A small contrastive image-text model, trained from scratch: 32.7M parameters, 32-pixel images.
Rows from block 5 of the image encoder of a small contrastive image-text model, named by matrix and row number. Rows with one number within an expert belong to one neuron, the router's apart. Each number is 128 + 32 x the weight over its row's rms, rounded and kept within 0 to 255. All counts start at 0. Numbers have three digits each.
After each expert's rows are labels from the 100 images, of 14848, where the router gives the expert most weight on average: "strongest on" is what is common among them. Only what is clearly more common there than usual is listed. The data: pictures of board games with random positions, seen at a slant.
# router: router (encoder.blocks.5.mlp.router.weight, 8x384), inputs 0-95
# up: expert up (encoder.blocks.5.mlp.up, 8x768x384), inputs 0-95
# down: expert down (encoder.blocks.5.mlp.down, 8x384x768, transposed), outputs 0-95

# expert 5
router.5:160158136108113126158174114093101069188197127198120156135117142120152119200128165149091173085144148116163107106174152146154087154105137097115174154147090125182119118138048090112134143152106119087173150063124119153149132093112104123132147129163106123121082147123170135099127128120168138103
up.0:103106166201107189144087167177125167078098165105133134130118111091122129080131117165136084166157082153113145173087126136102170105113140167145136079068119073089156102106180188098112118065154149161152107179118141117104111136111138086114140153147175085078146153105095157118092172136142121106
down.0:172122128095088121101092088179061107049099121151137181141115127082171124166149149174106141151154156126124135178145079111178097141076115130120127103145111110184115099081159122060115124100097105114093152111127135115099167150135127198139075113155096192155104200128085148108150140105143123150
up.1:130127128180124150160130184185129146052119119037142119143167052132180082091172109126119126121107105158117131145111147133100113148150128139163104132085112073087099115134115152134120090084123101120099068207127100078111119089118135115108167111099182127111118147142154186108102168131166160096
down.1:159165111125092123126048104107110134098133132147097154174140104080125151130100171198164110143118101192098064113170101163110093133073151179094137124192137154138123132151124139099130103120147118086093120108112087115075138114155093089106121082192169120082091136141117100086155147171121152177
up.2:152149182101099141143107154096136128141121123139101116154116142108171136122093114126152123117136106080122188124097122140044169163126130114122111168130159158120123153158112126116166160139115163127085201117179176099149144161170148085062134112141128119053138121124163146196049107095138081176
down.2:123162129125112136089148095113137101170150152151101132101068228171103162150126087106161135122151132092145143108102097100157119154122143120158176135153138148155154141168139071156099139124124122129123131135097126075128075110131122145078126165118112134096128113112133087123139089099176120115
up.3:071128174239170127140142134159139130100142143095095130122131101155173154136164110224130042130148152147096144115082185141157163079111100092172135127078131098087132152110196144123138082143136084132147180118148126150144141134149148114111138159128103123101138095111085155089122158131123157136
down.3:185157074138103104147103131070122158143123050077152148118163106114116157104091129172150067110119088153078124144118134143090139111093124131097063125113087118066137207134121153131163098134158128120112146132153118101147188115153157080096133135182185124106145086224148099117119167130119154148
up.4:156118203084114151108120156118124135114123156134119130152135112105163091115115127163149102172124079091131169125099137135067131155157098123109125143118120153122087060129094145139136144129120096121078190109176178127121144124173138091049145104132107141044102120134108160214060130115126100155
down.4:128144124123086125118111099090142131184137141195087114100095230137085166138128061093168138108149091094148149116082111135135138157124147118121153108153176172132153151159145093170107137137139139124140140101091118100132071126145138172105103182125130095082142104122100097132143101107171140117
up.5:075149205255121181112155157158135132110122181088107140140138092147127143135111138212110093155113112172136110137074159113140174083145100077171117118105135113094119109137241165149112108130141133143149108218140137111134139123142137112111119128151105126087102151113080128114109119139158144122
down.5:191156105117117094124115148059118140155104073095126121122144097080147154105092142187153104146136103152099131123126114133092158103103130133075086142145132170109113171144100139121149135133162128090149122115153123104117215118193149096095109100166184110111145119193151132162103139119096142135
up.6:147109082110096142137145145112093120150085136107076117152101164148104171095042114103142146146167091142084197138107077148058186182100145104100098147134162164090180143110114145141121139080089170124137145164120137101102119073144166105153111152146162157096159150070097145158110160116152127139
down.6:111164141087144135035133124115074075159162137061137154108091209195090141099089145133147115147133153135151110104169088149176115141115171149132122115168119124130150145097129123143085148131202099082074173156137137113091173106144150099105158107134108153132140095071123100128130129126100115161
strongest on: discs in an upright rack; nearly full

# expert 4
router.4:115157095158145124135122178093172156076131096133135108133143131159111151110104113111143109117098126150075128131125073105075099138121130127148115162141120132085142179155083073140067159094108145167102115171145128110095167074131141055088153127071175152148144072122172086117124089138159150112
up.0:153103164062128163118106133179051137150127176133103180109117154107109137106109158222163070162150116083151120114083162137143161126118072113158144069067133116151109071050153187103148118143161128131099160120107160196111096132075146148120097159176112123076130186143075119118122186148123091152
down.0:181129227118104111093126118146053130143121159122110144125098145145131103114093185125137127119131133134142086111155148149142127113100098080104146033115080184098106108083124180134128136149200160103064182118117114204132113111135149174181130111134088131084091139115070091132171166145090116186
up.1:150136189079133165161129127216108105125086209126081151044096164122094144112148127187171096118105065067089118107110140131168121056128085031143130127150143114180118064125177125127173104124148115117116155120093113126126102160108152102092067161132148126060111084141136113112118146109148128129
down.1:115108122163131166192171161118196193111113110149133108117180100147158114191187061148137106062110109107110130169059096108130162114192131191158168123116132087122103157205147088178144103101053098166169070129157115071137132166176143092084168148107124120111121118155139095126105080099150175051
up.2:097098176109122168193174167176141128135100183140119136102130137134130108193162079171170125122126074093118103186056132133142178113163117154172161093110132136146094116129173155130096091126141091183135115050142133141123117174074175111120118157092091142077139139073067097144121157107152116118
down.2:159151095150054109139089134104134097111132163111077118175135119089159189168120136116148126154149029127139136148090052192145135154087151136095171135142116142114175104104116140070076135120112088194141160067166088097108116145192114117105071118181094109141094155068096104123144078118156118150
up.3:094119171090142151166116179166086121129100209122120130088137114101113102109136131180148087157148099068151124103117185178124119155168097121160142107089097090184084044075160170069120129142157107142105154111112173192140108146083114104106119115137123109084131123088130138111082149127116113125
down.3:102208199110127119078177162176109108107182135114170163112124133182156154132116117175112081141116161123161135118139149088128136147040086067175136100100086082084091126140189137143133146079142178114059155159123178090151176089132098112112167126089119140100129143104149089150119130161109168117
up.4:092083169073167132134109118172090119140094162117140175124094157116105167082122145197132065158175142096172160084110160062199203124097086153176113092084119133177117082100206169091154113138167147106090139138085160188176097176089154196163134133164106146108080154156103134120129177124138092135
down.4:149143131091164052166090101130096144129106125174135164120160133108138110166140199081102152156133140151104052157155126136161095100149125148073146134149102185191161139169134139100137127163140090118135145095158113181091128155148130147153152104128111183140128141120101126123129156117062097159
up.5:119127188086126165149133126181099101158103179106082163136095148092115154126132146210147085154168173114165114138137152161155203099123094110142150067134109136176115077059203190120117103127153149136126156146105160142114095164096156171095085126169111121049147176162063136113144133108145094154
down.5:103103195126163145201172114197147149068129147129198134092133104135148085154157123134123115135099164098109121141107125063138143096201040165207141141111132077187099100196142099187163060125115101128163078131053098110117103147101106139081177153094152171095082112137146152107142118085127133104
up.6:144128150098129158119087138167098114137091141134135158154107151119135113104151145223150077169159099105145116127045135149162140098120076142131150105099117117159124082112164188091095106121163109122106157124140165105130107154089154138120099121187155084089103161138085140094174151126130098164
down.6:107088146115107155146109177102101102123129189107080123125147120092146153164154098147145139136143067122122127162118097148164188173146157104107164119105096075154147113088178119131082136172126089126055159081139072130109089127134124087161126144157094109068130096092076114083127109116146134138
strongest on: second side has more; nearly empty; noughts and crosses

# expert 0
router.0:141096139199109128139146093127124122147069130141072128163113124106147134090130171053126108157149120132128142141156119157121166108145166155092084127171133144127143087112048182133183067137136101149097099120143086070129129152149109102138075079199157115142032132146105109095176182119092095143
up.0:116153157081136185105184194147139140157172148088141106096156127208157131157140069202146070123112155106123131129071147056140136149120131068210181145067158050133102105113197121139075149120123152159127191146157189122162143128120156098114112171099119158090136131086143114151072081157132149103
down.0:104113081150115086063126133156097078081138139145127144158134068153159151132108151109084155157159138164088162120171134117088081104091146105112090121116092110095146081115086173057163131126110135077069146163121106119132120098147086154187161076121153161176101123113145187089161177147147142160
up.1:107154135083201165147167156169153107095173129142145152083157124156113143164134101233157053121132161104097125146083119045157141104122112091209158150086098111146111109171213111138100125101116121156100147223081151117151125129100124097059162163092145130100129145087125112104131079148130157165
down.1:091109092139162100113144142115137140158191092123143107139116154148101136114113140059092139059122116130119157135144168120128120128107172087133114108118085134037149113127105119107150164214144093166047167124140096165172147134088119161154178154103098140201128122143125051143140093133146119116
up.2:103145233081128162090149163176115136141142144108157152050120137195148130146152094165143128146111157081148151118100148063142120143082072085189156119083112077162091120119184108133106153106125149141138119117131209147130121109083166101110205192106114123094165133061134126150096145141130137095
down.2:100092143105104142094092080097087149149135206234099084125120142119116077105152149102140185141109092129112141116168153150098096139132168060115162060153200154149109054123095135175143121123140141073119108094097087151077095117143025165156140066112162104083141119117100125157147160168095137083
up.3:147122131051100167108161231134106110125089166098134163128151151114108129146127076248178117149123165105126121139080133099132144177129113126171134125072097058113096111134216136100069144103133095120097097162161143096141135107122164086134141132147147102099138120085122153135097125142127139121
down.3:159108166094146113115154130125056074136116143121065110113113118118129127093100185076157157109141103093100149093144183183156104098119158088093129094157135122146094057084147166114207133180136133087087164129118094172146099135126095152164112088172155131092112091167128109109131146137137138151
up.4:107140196093126211132131151127182141148151178128121130096142142131173120143184086190141093111128146151183099118142094128128142144092162100129201120125108081129108123111175134142098158105109137160137139092156190132137176105175150136139143161071074154068184147077119131159049135170120162121
down.4:164142158117179172130126141100132106146108150135067109123108170182139148135093128102151127104116147115151072111161085172144115096228146101069191175250155159193136116135094104205108147145124059127120151111164152106068075137186118104103146072134162166093147121102144108154104069143105124137
up.5:129140129064112191164141197149152129127113169095155132148140103094105106176156052255147091167101155105120118146075114137133135159138100138142153149085095036132096106112199120064087143078091096174065108141179140131110148102090198105138144137111132129077144140072145138139105122121151143122
down.5:159110169081183117120094123107057070128137157083106145112109101112108131095119158070152132114139102107102138092147126216126105071095148131092099080166102101169111080075129139073177109156136098115070175141106120165128112154103111132135121040184175161096138139139089147078122174128125132154
up.6:119178151090140154118093180107158102121161141108150101126169104125170123167200061190129069122142212122128127109161094100134146152072124135169180108119108086147098141152193147113107109097096103207140159113118190121149167103155114111130147201148097146111162150047144128086076141159133165138
down.6:175129074172136165089120132112139115113143126123087136188118113147161150152102154157121109117124105164143071144175084173097097091152151155070175144191095190126130104090124130126127180120078066134104118155174115076093129141173099067102132043178141130138115128136150094165116075150134121103
strongest on: noughts and crosses; first side has more

# expert 7
router.7:160188167129147072110051123148133160079077116090161123122125133180154121040144132117109107117113163099127127109155135122154126095083077100152106104098196134123070157124126168170129136115168149111117141126099175155137112159118178154043139139131094124133125134133133148181135169132135161171
up.0:118155148110114177165143195099172119167132156160097144120115122137122131147156081255192000069108122103132146133115136108110121165145133095117150129081137097059144102114158100150112161132126148177152110072171146047141115119141121063101123159117128064081135123110069092113084090122135160115
down.0:147096144087154106117118124138053103116065142078171116124117135106123104103143174099111209194145138117108142112139178126170161092119143129122087131136103102143111100140118161109116100148185121072142128162101124210108129111139109177134135105148129166141124123111074181117103188131071117167
up.1:189122160115134186134198178144172130135117174153096117112143099133186128166151046182178114134126140133109139142093200108127170135156124144132171101090107078107101092093149144133101120128098107222133132116144146097161146145140127036092127158146109106053146138077142133139094155183127168069
down.1:119139096186141086161128111152158097084122153164180152127148107105090109129133088119117124080097168127074127098121113119113138172160167095132099129137089148114148135211098123170124081112090110146129109142110127059114098133144085125141158208093117112136115107156132170080151079104144142166
up.2:165135175099114168109137143145105114113182214152118151200113104114123110127135122207184141148096087152130125136094206176123161128164157120151127088126130122097115055077204204110125175075142114137119109140163097131123172160063086108102154088151127082064097154121130120173148107159146097088
down.2:113103179123124156122105125137114136182094179123113099127123128113135069062134129097126167124162150110185196111127195137101164121156139115133152098097156102146081082067127132166148134152138195111206128134098148138173115147101142125062120141099158054080154147138124144153105136169035117075
up.3:102149181144087171105126158112140148141218182173148082182106124112105110134144127144149160145096123106117101139081159123118177136172066090177156089070144075089127103089151133120146131093127104131149117073128085128137108145098093118159105127149109089102156123068081133148106138188117140090
down.3:166143175155183171128151096136129101058124164155140136124130118152146137171118155137140168117100166106141087107117097097146099136128131147165165122178101124202145096154091064157118146098102060103114109123114115123099103110143092132129134094158163181109113128095170090130187097138151124108
up.4:137124167136124158129170169144131110109142172144088138151135116133161121115134130255137065108115169126106121113026154103139135191164122131125163151084095108113140063132134132105131128122120125148101100134175163062136150115103121038135138140140169103105112147081121142149138114156125133149
down.4:165166173125104222131106175158127164088119180067124104136149108152150075140143141159125147156111093114073146092179142138138139116081061057111115155156142085100062145104132137190118172116150133112140094134142114119105155127136119134100139111090178080043139127164153128164065162148115144133
up.5:156102176125125168126137168148136091119197182162142159151117116130132103166166132169162166136122095133105111170053181138080123158105116092154171118094146128089136095125108148138120140099100095134154142105158100133112160074080117102141159134137126114078081160102128120142135175171124123084
down.5:122103156195133170163171158171159153083103097140156143137133115100143129099158077034118147138116136096124183163072125102108170072156075115171090160065180120125121152165040135164168090081112143136198087142162154119141149147122164101071141151089162103111107150169144176158112121111162117099
up.6:144138215141139192138203161112163127141136227185109106140130137143126122137127112162154129099095142102138144138096092110129142143167076104155157119148160134128105053102148145118103164099123121194138098067103135083142113134090115082066092114184142116080129101098118095089117125169136152122
down.6:146128083150155113145172158092103122164076117101182149101180106097085113114172125051110173146128134073076147169125127086167143115185126110099101218097171116171117126168130095148131082134165133101117124114161136101128082074123138142114121162129112137128138108152123189105119124140109107167
strongest on: nearly full; digit grid; second side has more

# expert 6
router.6:158147141174147110153168076168094124172174154160163155132156113140092110153143153255134079132120143179133119101123128125154110002126142133147184126144134101179095128162154104122104134136093098088136078125115095134136185105135109166143098145118128116100074136221160126110174144156110147129
up.0:084109180121097152145150167113238109144157140154076116155140109140205135165180073153107091100087085127121110193118161132078156144160068142127168107084123177051120114123137163134140089145110106174141182071150147144161123178119159073145143106136102152102133153105085104089090123153121122090
down.0:115133132161138107102111116137178157126183119158170115183074144172131114121103166067116157140082157179178119144161138152079103137100148148123122111143128150092113140150067115144124146139135168138126104136147116179161188103096124135123163126076105126177131120136165091181140131160103118074
up.1:110113156110140140130162167129112141117071166063120118124140121141152112074166110138085112171123104114083146120086165180102165153125138132123110127089103107100102087120199163145125080126154134167064180148156129107141139162115178137151159067151137178113186108096126165147108141108068126076
down.1:130129086040128125080099098115098148088108107110129126122118115113177119129114166191100112128135170162093138113173104124151111114052173153114118090169138137121056123089155105112151155114084144127099139142122118138078172087176120144141101084160117178180181161117150154123126155129094140186
up.2:089098123123121138120106183135166145085121130086094100144151143115127113088160068095108094122137073102112135195117191142095153129115068112136120122094158157091099106120161169146168104132161146181144150134112140174108078127105155101091103131126135134109153135099087162130093157132137151082
down.2:134150132066149132075089090103078113089141127118121128131119123130154136132069209222130076158124163184079145101138105149136115070079143133097105118183130165137066135129135116124127148111128119094128130146118101110073193066176106113086117080146164173127162165155188143153138139141102148166
up.3:072147180080118162052099167097128171106148151057123107170141127129181147057077091048099155184152139110091150154096167116062156173115136129118144143074120114109100088108125180140137178103175108161067148109152154135098144118141177132173138082115125155101163093068125148196080137153105137158
down.3:190134090155154167172098098123064139128072121093130148155125113138065142106070216177167104161117147213156106138139091150112077077143147112117076144157124128122183167171114156147076112115160119071126047154136099104110186074111148121173088109144205067148103138161159130078187122152095153128
up.4:143155139141180174126119158131185122125077169123110103087088107144144177092167093018077144112155149082094160124175176122102154152052108125176111123088147108099117120176110160137103117070120087177127152129130155162164067116126157122068136142144129133121153140087142110144082158122108139115
down.4:119187108111163089124139136099128095132225099079167130124102138163109160129075178147143099147064148147118092102142100098133112099127134141134091175178103143157140175194080092166123110138168063101124146155132121080097181056136157089080163096117186167135147119137183108147117139122121087125
up.5:156095132138165130182130155128175112138143112175118116110140126131137102134176053174142073086140141112094133153106131096095196131156039114176115157090137150095150119134180121103103123096120098150145137109118156101151075149153133134106174148129114154060162112112090132096108122104153090126
down.5:120136157150176120122107125153140121100140120156180128147155099142162083134155173117111146183079162174154062121139130101105103114172141160120116156159119147166095127187094103158134125137119113040169084124105081139120160077136079120118176094088145142111135110160174154139101118198082154070
up.6:123139084159130160160117137148164138126129142151143133095091141136130094132191128065096157088165153101128115150152114093125102140089122101169138137140132099127163123126144121115165120121115124160151151188128139146140038115094125108125125135128168136171123181100156090104140126107159150116
down.6:166119112161188130183191166123158104110141070080134133138139086152098136118090130103134066088084134088074144145118131084103140056148079113125087179119116131106143148181119093132162104122135099175118134178180153081164113155094173045067137118116178144182121105164177123126132122070148113109
strongest on: discs in an upright rack; nearly empty

# expert 1
router.1:081132144176173133117125123175170129087170143137109119139120129126138140139159064255142098077128123149156150203089169119123153072093112097159144096079131152088101102124236115127117167118101193178129149146105188133117073148137137146088151154125119123133087157150144136150084117115137108087
up.0:090105152081109145216123125153096161166129144119106110049091167115120111148084101087139128135122102058141173071076087167099188150103152100147140163168165087107127100167128141098103128117120135146091184132148151133108133133148181149189113153095105199139229148019117090124178089123103104165
down.0:149146156162171134078150128137107089153144129130148169166135088174173128101116162108108169179113189165161100113146143074127102114187144106148123171121119163162132114135097103183117140109148110040157112165124112118125137073117082112133167091112165125103100125129129170155095149180071128070
up.1:139146144133184153130103137122133154184141151098127135166127177131088174107096174034145125185120093141101112100065101166055192180086082158160116140124193138099169104157053133125122109107147108090131060119157123129097160052207165114110111105140113188124146147102117107106067134123126168171
down.1:078090148148126105112124151145106114101142145046158139134146058115143098122151145149102127196128120150120146145119146158119113142121118201162079121132051062129123113107124189084073116144134091143120144164156103138162188129113145117143162102178069177182099101133141144074121157149132080159
up.2:179131150086092190097142172022085128171148106103117132146128129149128174121119147080153160142125136083052122083126145167161116156176136131095145171127149095149130132119086158099122149115170130125111077074175176099167152096129137118193119123154196128084146044074121122065102119117098051141
down.2:132127063110056137116140124087136119181124101113075140150160143096125161183120072159160114071165094135144176164094107150168167149145174131088131114150126153094156145106175104101125168115101126167120184104165142094142095182159166119140101127196097100138134128133082136117129094075181137149
up.3:075103126000110191118194114152069082147150157144113123098164129150144153177159112204142183124109170143102144054116137164152102164152132147150165097092078076157117081131144104111079131144105064053152168147137134113130157100143096165218169134132068174089179098104129130100141138136142123089
down.3:106122153105128141078137150130103098147093134129119132135100090146188071102135154162162165153155203131168152068177141145128125105142136148101128130159116175188107099106130121124191150163097156081181109115133148114142155135152060111116143056145103135110116124191187151123057103147092089128
up.4:130145136079110121134094140148116097111090093094136152089097136129132147061093172023139117147079170073142135097206099125204162114082096094117090128129150092111151156145095140165075087126184156136102142198135161138152150125157155145072107121142135129130158105122134112093155130147132099182
down.4:102125043081075107107108115149120106119099087114145148107149145109128107170175096182109130141154116117147115154121078123211134142085120178138130138135122105168162166122179150067076109097118107147146151143106153114120128181151151152149078133177074155155142157118091172090116103056159102182
up.5:083070139108102162096115123119111121177174147163130140124108130154132170149115158153135081152152152151110090120093094158144147139120150157108183106144106140119180105089112144119079105129141122110197177117155123124130183110158150123137097091161058174153130101121074085131156131155128115164
down.5:103115166105089134097110109179125192132102164225129126106082188153140126176156116148125141064142142140157107146168146133170125145125129075156186060098145143136109108102160128158159188141119168124072138076107131170114094131135104163164142162089085114116117145115075074176143118130090170114
up.6:145152124123096195129152186082141107182135135094107152127103148076133147100129122034147135153093108084103167096069116153165163165135116154100144092110176155147111145141084140094077089125161120130060186123140172101159156162145168111081079102172154118089175089051108117148143097166085102161
down.6:100146101141118171115160173095157131145149163092082101111164098113133179156144047160158113080129108124098180150063129134090157120119157119133149123138119041083123142104151131118069174109081116204111130091137124106129149101162140097140119151159126084104162123073120122149114140134163158074
strongest on: discs on a green board

# expert 2
router.2:094120122087140122192103215094143116151106086080151102065196117089090126104142089119141095137151073113138146112125151152109201150180142172082094137097104109069149179184169180097169064156160105117093097130179112096185132145167139121150141159088117053105161091196106129107084102122090116134
up.0:170131156193099190109142137156102138087146200124132120140086122124143119112119161214150014172125134104137122159100110097143126092118115112188160105117103121159120035063120151144088132087130076187123110145131156095065123114123145064063081127179165137098079167049126135134156144141156111130
down.0:148119080194121154107097112178099126105138085115131158143081114108100154140099162178138028131114128106129118138137094123124084103102099141128094115095099125131164090069179136062122092124115131203096185170125151118139154108121147126123050139200193138155089177117119108108184136075203141204
up.1:157150116085112141125112073139120141124096153146104151168091132120117136162080181255156099129111117200130089162166087120170098120075143136103153076183171162112125123089180117104110143085121115141131085152154132129096125094124173049125066127155189141132127211118129103173195130136129141131
down.1:170098091183098160106148081096146123158166093150072139197078123152096147130070146094108207142145150157140174155085138133125162138106133131107109092148128145080150156113087102139114140121098115120162131189137100099159183135097141110134102126158142115207135146129113144161192117079145108094
up.2:165174165113110191095108067166113137104112237172126138142057140129125148119147172160164097169124141136137115139142147118147097116092112151148182076122161115127096049070155127136084119086134091157112108154104128111087119110126149126066095120137146118095102145083139112146143155145118110137
down.2:102135137150166119155081124174205172087115134133169091175118114109149147074154136111083144118105110103118147145130140129070089136091080137119084180112127137056090091124126174084151122102103136210131104127146185146125113122125128140125095114109138105098061151123156154112081116157167126164
up.3:139188152110123190071147121150107155083149194143129141182100134127147139129132177175161113190108146141125072125128088123165099122108110135140199093109172112117082052109108170137063134074128106186123073116134136115063111070103151075148059114122152180094102172091131114148172157139085146127
down.3:064079108145069151113141120157113165104113148174114120135153125103159081167152073126089190148185129138142173143070099122136130159120138144130145123107158113116131093093140159092114157074080159173156120134128135097137129143155121176189096159109047138127126165124111143161146059076175093104
up.4:143160144118125181056110085166092138078154211137119155156060158130133111103110185176171089196125187135152100152128111100169086126091105110134159093144140134148087049069151130136081134086137159143109089148078162085093130073103162085097126111143140141105107167078129117131136146131127114111
down.4:139119110169129086134149142136150164087138117119127120158128087096101117119113122058110126111097124109104134152098095102094105125041101134137123167073110131049136162140075140099113128065119116217068096159142148116130118110134140155119108168137156131151121132125151127150129116103181167171
up.5:142121117132090212039113104153123139135140228172121130185063134122120133120120181222161111191130136136158112160133093115151089104101134105163167069142151149097112047070151166142098130079111133189114095150112107120084138082124145112119097111154131121093113187071109123150152145142111112129
down.5:074109094172139116118109090148188180065160114158166130144090099121122131119143123111088141094146128127094154158088122087113109114042066166151130139084127124060138117131122128073117114105068118218116096164121112143155133127152152133131136158104122170190111159096160132103126093104176153179
up.6:154100153146184187167188179121170128150057139148132133111159101112164063148165097167138121150155152101139158124054152075129149082152169129149155130100116112163054108194177093136130112127044105143104127110094112046140133152157123054115137077049140196091136137150152151133119085141068133105
down.6:105119130170204107142152162124171140095169101143167088120228088143144121136146120101066119098064142136104098123158156098060128113151108107126099147118116123127114130147068111162177147158110109123144117148119103165145130072133078109138180113074135168144144065147169127150100168143081193096
strongest on: draughts; nearly empty

# expert 3
router.3:104077108000099127100096182112089137131148164113120120124122149121137118112111097116129198191126119093118140135085127131135129221114119112133149103071144123089142099078179183126080120101131132162156169152122169159105108135098167146209121123151102163119222160000065176163076135099126110152
up.0:141136138118059080133124119151085110099102090111128175077117145111081105139123132134130086195152112094095128108144138090179126082082078142112104138104104134188191159127126133112158088151133077108127186115076179166089092151131152155108111171189111148142086165167116187120137078095104118141
down.0:171140105131142108197094133124141134082117110179107086143156124046126122147141136129096174100133085069080120121113096119115107125103084108093139175148197154147102101156113133093151167119092114164160088097103138146074044135171110156127072092134191133125085142110138163126122097069163156156
up.1:183202176155140141067143117119141116107089113085134143126135095187136156109135122156188090119120153145088109122164114127113083069155114150102144176115087102132097132140167130150138112091137135144025074153123174084134128098145085090063132104137195137094077086207182140109085174191124162159
down.1:071120124129135102145114120124150168124150144183150130137097167139136148146135108081093162087111135114130103149139095089147109199069129111124159129148202189161155131169108116129144168134099125170092128089130164162124069116123110136144097190066102141171080152104137104145136084144160135138
up.2:134155178177150164184190158113143157126152180122120140133123114136144119135107138192158094095118140105141112139081160080130146122126093169120101155089123086150138113181155113128174111138139108122130144129131150052150113104148174110126117169049150158087062160150164151112141139110135110121
down.2:128147114187186125149174167097209159132151107137103096170131145161140171111090091060121167082101127111122152132114115074099124171105157089106111159112158150063128145159066088162150187102136164156095116120143162079146142112137173092131112155065156114135089128130155097179106117143140145110
up.3:134165150147180130097161110146159129089167109129166137079113121162142092164147135188128045072082185126110113112213109073143119084117034135162116128089090102108114135179133103177168138140155124146146073159101153093133134133165133112070130146071135178130106128196181163087107125119158171135
down.3:169131095175137061120114084126086135148121095128133158181122137120064179132078194059100094139148142173158107178146115103146122118104136097137084126127113156113206155118112117133118126109143136095044153196144124113160130099122153136212138168120113124177089138141103132125190076116078126181
up.4:125133185190140139171168147158140140121113144135129156153149104154107101090144130211177083120133119110149137175122159077120122105168087125143082141054106095095141111137139145148136115154174153110072078115148190094138105082147140109118113197106149108072035169175101191138116143131152112153
down.4:105136098145103099134113127140140180135165120154148131135131164129104151154115084061091176100108082140126138169095126065128120195115150049155118138111191133050153178137119127136101155087146147166081155101125155150142063089108157146216109207073136140141077138128114108174140107091142150141
up.5:084115198117155130140129124195126144121132175122120112091119112120107084094173184206135096145070160104122136120158145135130108118114035114190112099096143128134051081094195162115121094132140162129083090096093107139129126140130100144122149118128124137094103131114129112099142159174107113112
down.5:148119108153115091124088098078152091131154104132108109200113105109113127116093159128137121157118107168169124128131110198082102125126155201080091158172135167119149141143088130095126108150119145107191076101165097121132193134129096120115116100154120088185159110150155146120129101144142093124
up.6:169158194158177125179130149143176138107062186141125133098138121138122087087139079172171080125142138111140140154096138110157133083118079109168146119056150150122113121107176146172087109128143173131127090166104177139103140133139145132112132165169149089050072170142109089103110137172149150149
down.6:159144097149116119170136136150160186103145139121135121107130169131083171142128093111102121081106063086085109161098112068136135139094096070130146145086199102097125155129147136172113153083157120186089144105129141143101059128124196120138076212103181123083083133097115075154147157065178140149
strongest on: stones on a line grid